Weights of a small contrastive image-text model.
Model: 6.85M parameters, 64-pixel images, encoder arch mobilenet_v2, encoder activation gelu, encoder depths [4, 4, 4], encoder widths [24, 40, 72], text encoder width 256, text encoder layers 8, text encoder norm layernorm, text encoder activation gelu.
Training: adamw at rate 0.0014, 9900 steps, batches of 256.
Data: trained on small charts drawn from random numbers, 101725 training examples, 24.9 epochs.
Rows from block 2 of the image encoder of a small contrastive image-text model, named by matrix and row number. Rows with one number belong to one channel. Each number is 200 + 30 x the weight over its row's rms, rounded and kept within 0 to 999. All counts start at 0.
Before each channel's rows are labels from the 100 images, of 14848, where the channel reaches its highest value: "top examples" is what is common among them. Only what is clearly more common there than usual is listed. The data: small charts drawn from random numbers.
# convs0: expand pointwise conv (encoder.blocks.2.convs.0.weight, 144x24x1x1), inputs 0-23
# convs1: depthwise 3x3 conv (encoder.blocks.2.convs.1.weight, 144x1x3x3), a 3x3 kernel
# convs2: project pointwise conv (encoder.blocks.2.convs.2.weight, 24x144x1x1, transposed), outputs 0-23

top examples: radar chart; items: three; scatter plot
convs0.20,206,203,223,180,186,203,182,158,182,190,196,191,198,243,172,230,142,146,226,270,238,197,174,215
convs1.20,245,195,155,213,192,184,172,171,244
convs2.20,206,187,214,256,213,228,177,235,174,217,204,245,215,239,223,245,189,156,239,240,247,211,216,221

top examples: one colour; radar chart; items: three
convs0.15,185,190,193,167,181,154,161,235,212,228,172,227,175,185,147,185,183,240,195,199,196,138,228,155
convs1.15,201,163,164,150,191,237,187,231,220
convs2.15,179,263,188,196,180,236,217,223,190,160,208,141,200,213,244,228,157,189,195,205,199,151,190,157

top examples: scatter plot
convs0.116,220,188,205,242,168,217,185,171,203,261,182,187,210,300,173,215,200,219,203,207,221,172,204,195
convs1.116,179,236,199,187,186,159,178,147,168
convs2.116,212,222,202,239,249,211,190,221,261,177,128,175,216,192,177,197,191,216,206,215,234,211,211,141

top examples: line chart; heat grid
convs0.135,218,231,166,195,246,143,210,255,211,209,155,190,204,134,235,178,225,197,183,190,211,233,196,216
convs1.135,213,201,133,232,234,199,201,230,220
convs2.135,186,170,188,187,191,146,169,187,180,174,160,158,225,188,199,133,241,204,185,183,193,220,165,150

top examples: items: three; radar chart
convs0.36,250,177,201,186,214,246,221,215,220,248,202,218,214,203,244,150,184,252,211,207,228,146,230,188
convs1.36,190,206,228,259,222,165,161,202,220
convs2.36,205,234,166,227,189,174,247,232,250,166,184,179,188,175,222,216,135,227,211,166,207,152,201,198

top examples: area chart; heat grid
convs0.21,199,222,190,193,243,195,194,228,195,218,185,242,222,138,179,255,154,205,201,236,193,171,191,138
convs1.21,175,191,180,208,193,260,204,160,159
convs2.21,226,197,216,172,235,171,190,162,225,202,164,227,231,192,186,181,147,187,157,267,184,241,173,208

top examples: heat grid
convs0.93,227,194,189,124,204,193,186,183,189,142,223,204,248,231,187,222,185,217,192,223,169,165,228,152
convs1.93,208,166,199,144,206,230,191,240,233
convs2.93,217,228,227,153,180,223,223,215,158,191,169,216,177,150,150,236,203,224,240,169,187,163,220,169

top examples: falling; histogram; kind: scatter plot
convs0.32,187,201,190,222,248,159,224,220,191,171,208,207,178,160,185,161,231,194,224,284,207,213,242,219
convs1.32,149,165,174,186,202,187,217,218,149
convs2.32,220,182,196,169,205,215,223,170,182,227,256,203,196,195,128,221,186,157,243,207,165,194,149,218

top examples: horizontal bar chart
convs0.54,215,229,221,187,175,203,191,265,214,209,183,231,182,221,210,159,229,202,206,130,205,210,134,175
convs1.54,234,206,140,171,193,209,160,197,228
convs2.54,174,214,150,185,219,164,221,222,227,186,135,228,199,226,214,131,169,210,181,180,232,203,199,168

top examples: line chart; flat; falling
convs0.28,167,177,209,206,194,234,148,171,185,209,212,187,201,242,176,248,167,213,219,232,158,161,257,174
convs1.28,252,213,198,170,210,216,186,140,186
convs2.28,199,168,228,233,186,183,141,209,224,258,183,179,213,209,212,191,218,225,219,179,197,275,179,241

top examples: flat; step chart; line chart
convs0.127,204,224,225,240,170,222,223,156,226,212,200,181,213,191,202,142,247,189,202,228,209,260,185,255
convs1.127,208,215,224,183,130,163,221,193,213
convs2.127,236,196,226,183,206,201,117,201,237,239,177,186,192,197,223,194,186,183,273,207,231,195,198,163

top examples: heat grid
convs0.118,223,223,150,151,211,189,189,216,224,160,169,205,231,196,219,172,236,249,174,241,232,176,207,154
convs1.118,222,202,199,225,172,207,241,207,133
convs2.118,211,160,228,206,233,167,210,196,195,246,257,258,198,202,202,258,187,174,232,200,213,160,198,166

top examples: dark theme; falling; area chart
convs0.49,208,214,231,179,221,148,177,185,201,176,184,203,149,224,167,170,210,196,162,181,154,146,238,160
convs1.49,192,213,196,217,160,178,239,155,244
convs2.49,248,197,194,173,192,220,192,198,237,241,235,158,236,227,204,142,147,206,199,215,157,185,202,236

top examples: bar chart; stacked bars
convs0.91,217,239,168,200,218,222,177,208,198,151,235,168,169,166,238,215,130,172,250,220,185,209,191,191
convs1.91,259,219,181,204,168,168,195,240,181
convs2.91,203,182,262,164,141,188,197,185,209,189,229,160,205,171,140,185,223,210,204,234,148,208,218,208

top examples: dark theme; bubble chart
convs0.129,175,180,208,181,180,254,159,210,171,213,231,174,179,240,147,239,242,181,238,212,186,247,206,193
convs1.129,200,217,217,143,212,236,148,205,186
convs2.129,208,174,225,202,178,160,154,198,199,257,192,165,244,165,214,165,234,221,177,200,198,260,190,230

top examples: bubble chart
convs0.5,198,200,211,168,208,190,192,197,213,184,216,229,115,149,180,183,218,232,205,189,179,169,172,134
convs1.5,197,200,155,167,227,261,190,187,184
convs2.5,192,232,180,228,229,230,222,166,190,180,181,216,197,180,162,232,261,151,138,160,185,214,199,198

top examples: scatter plot
convs0.25,174,186,201,176,232,181,206,180,224,193,212,206,159,236,179,212,239,260,178,226,207,141,264,195
convs1.25,216,174,210,155,215,252,205,222,160
convs2.25,191,247,212,258,223,219,204,200,173,189,186,210,219,222,208,268,178,162,199,207,218,155,261,188

top examples: step chart
convs0.82,199,216,236,238,240,220,219,248,174,195,147,188,144,172,247,189,228,223,189,158,210,187,220,188
convs1.82,147,206,197,145,161,199,201,187,223
convs2.82,187,180,237,224,205,170,178,266,167,264,206,220,189,184,181,185,235,211,171,145,217,207,230,216

top examples: horizontal bar chart; heat grid
convs0.44,197,182,203,217,190,246,197,229,173,179,198,211,163,177,166,207,130,216,237,170,165,263,170,200
convs1.44,253,200,198,137,169,201,214,186,198
convs2.44,186,248,200,221,218,210,178,224,262,205,183,193,169,220,191,256,217,156,225,199,154,184,242,240

top examples: area chart
convs0.114,186,200,211,226,235,151,214,192,203,192,155,224,168,170,193,183,252,212,177,157,134,217,182,240
convs1.114,218,182,164,200,170,169,150,159,190
convs2.114,203,230,185,198,258,251,238,187,197,169,168,180,184,236,189,213,201,197,243,235,172,148,233,170

top examples: falling
convs0.90,163,202,235,195,224,231,212,221,182,255,221,253,205,197,238,246,239,200,232,173,229,182,228,162
convs1.90,207,178,150,168,244,212,195,243,205
convs2.90,203,213,245,181,182,230,186,296,216,212,177,224,170,213,180,205,189,212,161,154,166,209,183,208

top examples: radar chart; items: three
convs0.88,153,192,185,233,256,153,206,178,228,183,154,238,187,204,173,233,245,198,158,225,200,177,217,184
convs1.88,163,163,254,166,198,175,211,210,178
convs2.88,207,214,229,225,223,198,126,260,148,212,150,188,199,211,188,223,207,199,174,193,165,234,215,226

top examples: flat; line chart
convs0.55,224,211,232,234,172,200,261,171,150,209,165,194,215,254,171,210,177,225,212,223,195,146,197,227
convs1.55,238,243,191,191,179,138,187,186,198
convs2.55,201,187,191,212,257,191,194,182,157,198,115,211,225,213,191,234,237,244,214,184,212,226,190,161

top examples: flat; ring chart; line chart
convs0.68,174,202,191,210,90,196,193,155,202,231,229,180,232,213,187,163,195,211,219,194,197,202,199,233
convs1.68,167,178,131,186,193,227,200,227,189
convs2.68,229,206,194,169,220,230,204,143,222,196,234,272,231,211,168,158,205,206,172,187,167,180,187,242

top examples: bubble chart; heat grid
convs0.139,220,190,149,166,179,213,205,165,241,225,196,190,248,240,200,180,233,215,143,183,149,235,193,212
convs1.139,238,227,218,190,198,141,189,165,175
convs2.139,239,197,195,206,272,147,182,179,192,254,142,229,190,196,181,231,168,206,208,176,177,198,186,183

top examples: heat grid
convs0.52,200,153,193,153,192,182,197,133,250,229,219,217,199,235,220,135,173,205,205,194,212,171,192,226
convs1.52,147,218,189,174,220,238,223,207,158
convs2.52,170,200,134,203,207,175,184,192,248,197,158,183,183,231,221,147,205,235,181,168,142,197,209,221

top examples: heat grid
convs0.142,167,183,177,235,154,171,258,163,173,190,180,165,223,170,227,194,155,234,225,218,217,206,205,240
convs1.142,233,224,255,234,186,230,210,218,228
convs2.142,220,158,136,242,198,177,249,203,253,199,189,158,184,214,198,171,211,237,224,221,199,166,173,212

top examples: bubble chart; falling; line chart
convs0.95,139,189,200,220,150,186,193,240,194,138,209,206,211,213,184,263,215,199,234,149,203,211,179,198
convs1.95,165,189,162,216,191,166,213,258,183
convs2.95,204,184,234,189,182,207,184,277,157,200,174,230,188,231,148,139,185,182,186,186,183,175,219,215

top examples: one colour; area chart; trend: flat; bubble chart
convs0.108,179,147,215,181,183,177,276,209,213,187,206,195,185,224,216,212,139,169,236,189,200,205,188,256
convs1.108,196,179,222,208,166,247,217,180,255
convs2.108,210,164,208,204,197,205,156,144,241,260,219,206,200,226,190,200,206,210,231,199,208,173,165,126

top examples: dark theme; radar chart; items: three
convs0.11,179,186,210,251,188,196,212,210,157,189,144,166,231,202,177,179,195,163,229,164,158,230,151,167
convs1.11,212,171,163,212,164,158,228,231,170
convs2.11,205,189,198,158,217,244,200,153,200,205,258,174,213,198,197,215,133,177,201,198,189,229,169,139

top examples: pie chart
convs0.37,200,179,213,179,253,217,180,197,190,195,237,190,128,120,216,160,178,193,182,193,183,194,183,222
convs1.37,145,187,242,202,223,183,188,155,190
convs2.37,191,240,211,231,203,218,188,243,188,189,214,208,203,206,148,149,224,177,206,195,179,241,250,270

top examples: step chart; flat
convs0.48,239,242,178,198,202,173,195,183,235,224,186,209,237,144,213,124,212,203,171,170,201,197,158,226
convs1.48,249,197,140,184,179,179,196,171,189
convs2.48,172,234,170,208,234,185,226,216,230,196,148,232,168,215,200,172,264,250,211,172,200,200,245,196

top examples: one colour; step chart; rising; kind: line chart
convs0.128,209,262,194,165,231,240,186,231,184,187,170,177,223,271,204,192,220,188,192,200,198,207,259,167
convs1.128,158,149,185,184,205,236,196,205,156
convs2.128,208,172,226,196,235,195,130,231,214,236,234,225,207,208,239,164,158,194,201,180,258,218,201,170

top examples: histogram
convs0.31,213,174,170,170,244,209,180,216,188,199,237,236,226,179,176,173,197,177,161,215,200,277,186,150
convs1.31,194,173,212,193,202,198,259,144,221
convs2.31,226,213,193,220,165,246,198,168,208,202,157,193,228,248,239,193,198,234,187,259,200,250,159,214

top examples: items: eight; line chart
convs0.96,232,188,224,200,198,145,218,221,238,222,186,200,240,228,197,279,202,152,228,199,178,161,192,203
convs1.96,225,253,227,203,159,157,194,196,220
convs2.96,194,237,193,196,261,227,131,218,204,233,193,221,212,219,240,172,191,236,149,170,220,211,175,211

top examples: dark theme; pie chart
convs0.75,174,203,181,177,185,193,217,289,198,179,174,232,210,125,199,229,202,217,193,202,206,181,213,156
convs1.75,204,239,221,175,210,140,193,218,237
convs2.75,186,210,193,201,180,225,175,238,213,166,206,156,180,170,241,163,208,266,217,140,195,163,229,210

top examples: stacked bars; bubble chart
convs0.53,222,222,238,181,161,235,170,231,178,179,247,191,188,262,201,220,222,175,182,221,205,242,181,149
convs1.53,180,157,235,220,159,190,234,165,210
convs2.53,209,167,207,212,132,151,209,189,245,223,203,191,225,152,164,220,257,221,179,180,176,224,194,210

top examples: flat
convs0.92,188,205,207,192,187,208,258,248,178,226,165,278,230,212,214,246,195,199,213,162,209,213,233,224
convs1.92,216,153,193,190,252,169,223,174,224
convs2.92,184,218,234,203,169,194,248,183,182,223,147,193,221,209,187,185,184,218,206,98,198,204,175,204

top examples: falling; area chart
convs0.40,251,184,233,194,196,232,227,217,187,215,264,201,145,217,244,175,156,202,207,245,213,175,197,213
convs1.40,219,128,220,194,210,225,181,191,169
convs2.40,202,235,185,260,228,238,197,249,202,211,189,198,214,218,170,217,168,153,168,177,206,158,257,213

top examples: radar chart; items: three
convs0.0,200,259,201,248,209,242,171,219,163,203,226,180,207,176,181,182,169,179,214,195,169,235,211,129
convs1.0,130,193,239,207,196,237,200,197,186
convs2.0,178,202,199,190,252,191,165,274,154,196,166,254,197,172,197,182,188,217,147,185,211,193,207,178

top examples: bar chart; stacked bars
convs0.81,182,211,222,213,177,265,138,218,169,179,230,211,202,251,236,238,230,216,198,197,241,220,225,198
convs1.81,150,203,235,163,164,222,194,165,204
convs2.81,208,149,240,233,195,174,189,212,206,209,227,196,257,148,176,230,241,210,146,206,181,243,191,205

top examples: stacked bars; items: six
convs0.102,208,214,165,196,132,208,157,215,171,180,220,212,224,184,195,197,125,179,224,216,160,223,236,182
convs1.102,154,156,187,214,198,215,213,152,169
convs2.102,232,205,204,200,173,229,189,194,161,206,241,211,205,218,165,173,174,201,176,130,181,165,139,160

top examples: one colour; radar chart
convs0.78,205,209,196,149,189,240,231,203,206,218,256,197,163,180,222,161,199,253,158,172,241,218,231,224
convs1.78,162,221,218,235,177,183,199,144,227
convs2.78,186,243,202,260,221,184,229,207,190,200,160,218,164,265,234,191,199,177,209,192,225,150,241,209

top examples: lollipop chart
convs0.22,194,204,192,185,218,235,187,184,184,127,219,206,172,108,194,172,228,222,203,203,210,173,201,234
convs1.22,133,220,247,216,199,191,192,215,179
convs2.22,215,199,165,227,231,220,225,209,239,202,209,251,208,206,130,169,232,210,186,138,173,209,195,234

top examples: radar chart; items: three
convs0.26,200,223,220,229,218,223,169,208,196,245,170,222,182,141,213,288,176,206,212,202,213,220,171,174
convs1.26,254,151,160,189,202,188,223,185,194
convs2.26,223,173,176,201,205,237,254,173,218,186,217,188,222,214,143,182,147,160,210,244,242,225,211,221

top examples: bubble chart
convs0.112,188,200,180,157,241,166,188,248,213,152,247,197,189,165,232,220,259,231,186,207,210,174,213,171
convs1.112,176,151,209,185,198,258,237,209,193
convs2.112,206,186,206,247,251,200,223,182,127,200,158,218,177,207,193,242,246,221,160,184,218,214,229,214

top examples: pie chart
convs0.73,165,223,197,204,212,218,233,184,192,132,164,209,159,143,197,174,207,240,192,177,224,244,201,160
convs1.73,225,152,215,191,187,248,165,229,218
convs2.73,183,212,226,226,169,189,141,273,182,145,161,159,171,197,189,186,207,208,183,214,202,223,218,176

top examples: one colour; radar chart
convs0.46,263,176,202,203,195,196,191,223,137,204,152,172,238,229,185,160,192,155,221,239,195,194,188,170
convs1.46,153,253,196,189,239,189,194,222,171
convs2.46,196,183,203,300,216,174,227,241,190,199,162,163,182,246,200,191,185,181,189,201,184,181,234,204

top examples: area chart
convs0.14,223,108,156,184,231,169,207,205,198,161,239,211,219,222,196,209,220,221,237,228,197,200,170,180
convs1.14,175,152,210,228,211,181,159,177,239
convs2.14,233,168,212,177,175,226,208,163,247,152,249,193,197,218,219,234,187,170,218,266,183,227,193,220

top examples: one colour; radar chart
convs0.126,220,228,248,178,238,248,191,240,232,208,147,194,221,193,212,178,181,220,164,196,232,137,204,193
convs1.126,207,179,223,178,272,168,182,190,203
convs2.126,174,176,200,187,223,184,213,151,145,193,199,247,150,244,168,201,168,211,176,257,208,213,186,227

top examples: pie chart
convs0.94,189,196,193,172,231,172,177,221,250,173,193,258,201,190,238,211,248,262,188,178,225,167,234,208
convs1.94,196,219,165,205,139,206,180,170,237
convs2.94,198,229,216,264,183,200,202,194,207,165,179,166,175,252,212,187,216,158,225,197,212,165,274,206

top examples: scatter plot
convs0.141,224,206,239,224,166,243,185,161,185,282,199,207,212,254,195,191,224,198,245,184,217,194,174,213
convs1.141,160,238,219,193,188,154,198,155,182
convs2.141,182,250,177,218,224,241,177,187,247,170,196,129,235,194,215,223,182,195,248,198,174,187,214,166

top examples: bar chart
convs0.2,185,227,236,198,171,243,193,218,215,169,234,187,213,251,266,219,195,203,252,197,203,238,211,244
convs1.2,216,197,155,217,166,174,223,174,151
convs2.2,200,170,211,183,161,202,229,165,236,213,236,149,217,145,155,208,177,209,211,240,144,189,186,211

top examples: flat; line chart; step chart
convs0.38,236,257,190,183,204,207,198,186,167,265,186,156,219,220,184,164,207,147,242,216,191,200,161,215
convs1.38,182,199,216,171,153,176,191,255,228
convs2.38,189,233,179,201,192,190,187,198,153,163,155,183,188,248,261,231,192,152,203,188,221,169,195,150

top examples: one colour; radar chart
convs0.115,235,208,247,157,207,229,251,205,238,228,216,208,226,199,204,198,222,234,192,161,236,135,199,174
convs1.115,197,160,253,161,207,195,243,207,188
convs2.115,186,206,218,189,186,193,179,104,203,236,251,181,169,221,169,203,232,206,247,190,173,186,198,215

top examples: pie chart
convs0.58,198,205,165,181,193,165,170,221,247,205,147,210,191,143,224,145,204,256,169,201,209,180,199,175
convs1.58,148,182,234,200,227,185,160,219,231
convs2.58,207,193,151,213,197,181,271,173,239,179,175,156,224,212,164,174,214,207,141,188,171,185,181,217

top examples: lollipop chart
convs0.17,216,186,182,197,190,286,184,223,164,212,270,163,159,229,174,194,177,200,202,211,208,204,224,184
convs1.17,197,154,167,187,181,151,231,222,176
convs2.17,206,173,225,179,164,223,194,201,234,193,247,148,239,177,211,149,221,220,167,180,207,238,161,159

top examples: lollipop chart; items: eight
convs0.34,209,182,240,196,166,191,259,273,214,181,189,194,192,153,230,205,237,250,211,218,225,185,211,182
convs1.34,158,202,176,214,181,185,248,207,148
convs2.34,186,185,236,187,171,187,188,236,169,266,201,248,168,164,154,238,214,166,204,224,200,165,217,216

top examples: pie chart; ring chart
convs0.84,184,166,191,159,210,171,174,210,189,121,214,197,145,231,183,202,219,239,209,213,198,171,253,193
convs1.84,177,171,153,185,181,175,190,143,194
convs2.84,220,205,228,150,204,229,199,169,188,194,236,167,203,152,170,166,184,227,172,201,153,244,153,232

top examples: items: three; radar chart; heat grid
convs0.119,212,184,244,143,231,221,209,214,227,227,232,209,212,181,205,175,206,254,160,176,242,145,188,178
convs1.119,216,246,166,205,180,259,215,204,180
convs2.119,230,201,183,161,227,171,228,129,177,216,159,213,152,193,211,242,189,180,204,227,171,166,164,196

top examples: histogram
convs0.122,215,186,238,145,217,232,203,232,236,199,194,201,217,174,222,165,204,220,181,204,235,115,222,175
convs1.122,194,202,202,196,181,243,236,222,136
convs2.122,226,208,204,197,213,164,243,117,198,234,211,199,202,212,162,215,157,155,219,248,187,201,172,204

top examples: area chart; falling
convs0.66,184,143,215,217,207,178,192,204,201,208,176,226,177,220,156,235,211,221,166,190,201,130,245,147
convs1.66,216,171,231,211,247,213,193,142,190
convs2.66,216,166,219,218,233,147,192,179,223,278,162,220,215,203,196,216,235,160,231,185,192,228,225,176

top examples: radar chart; step chart
convs0.30,159,197,232,197,160,169,183,259,180,154,172,203,154,183,206,207,241,231,202,210,237,152,185,209
convs1.30,225,192,162,184,188,189,155,251,229
convs2.30,180,225,176,172,241,260,198,260,217,169,187,166,165,215,208,140,157,210,213,196,185,186,194,195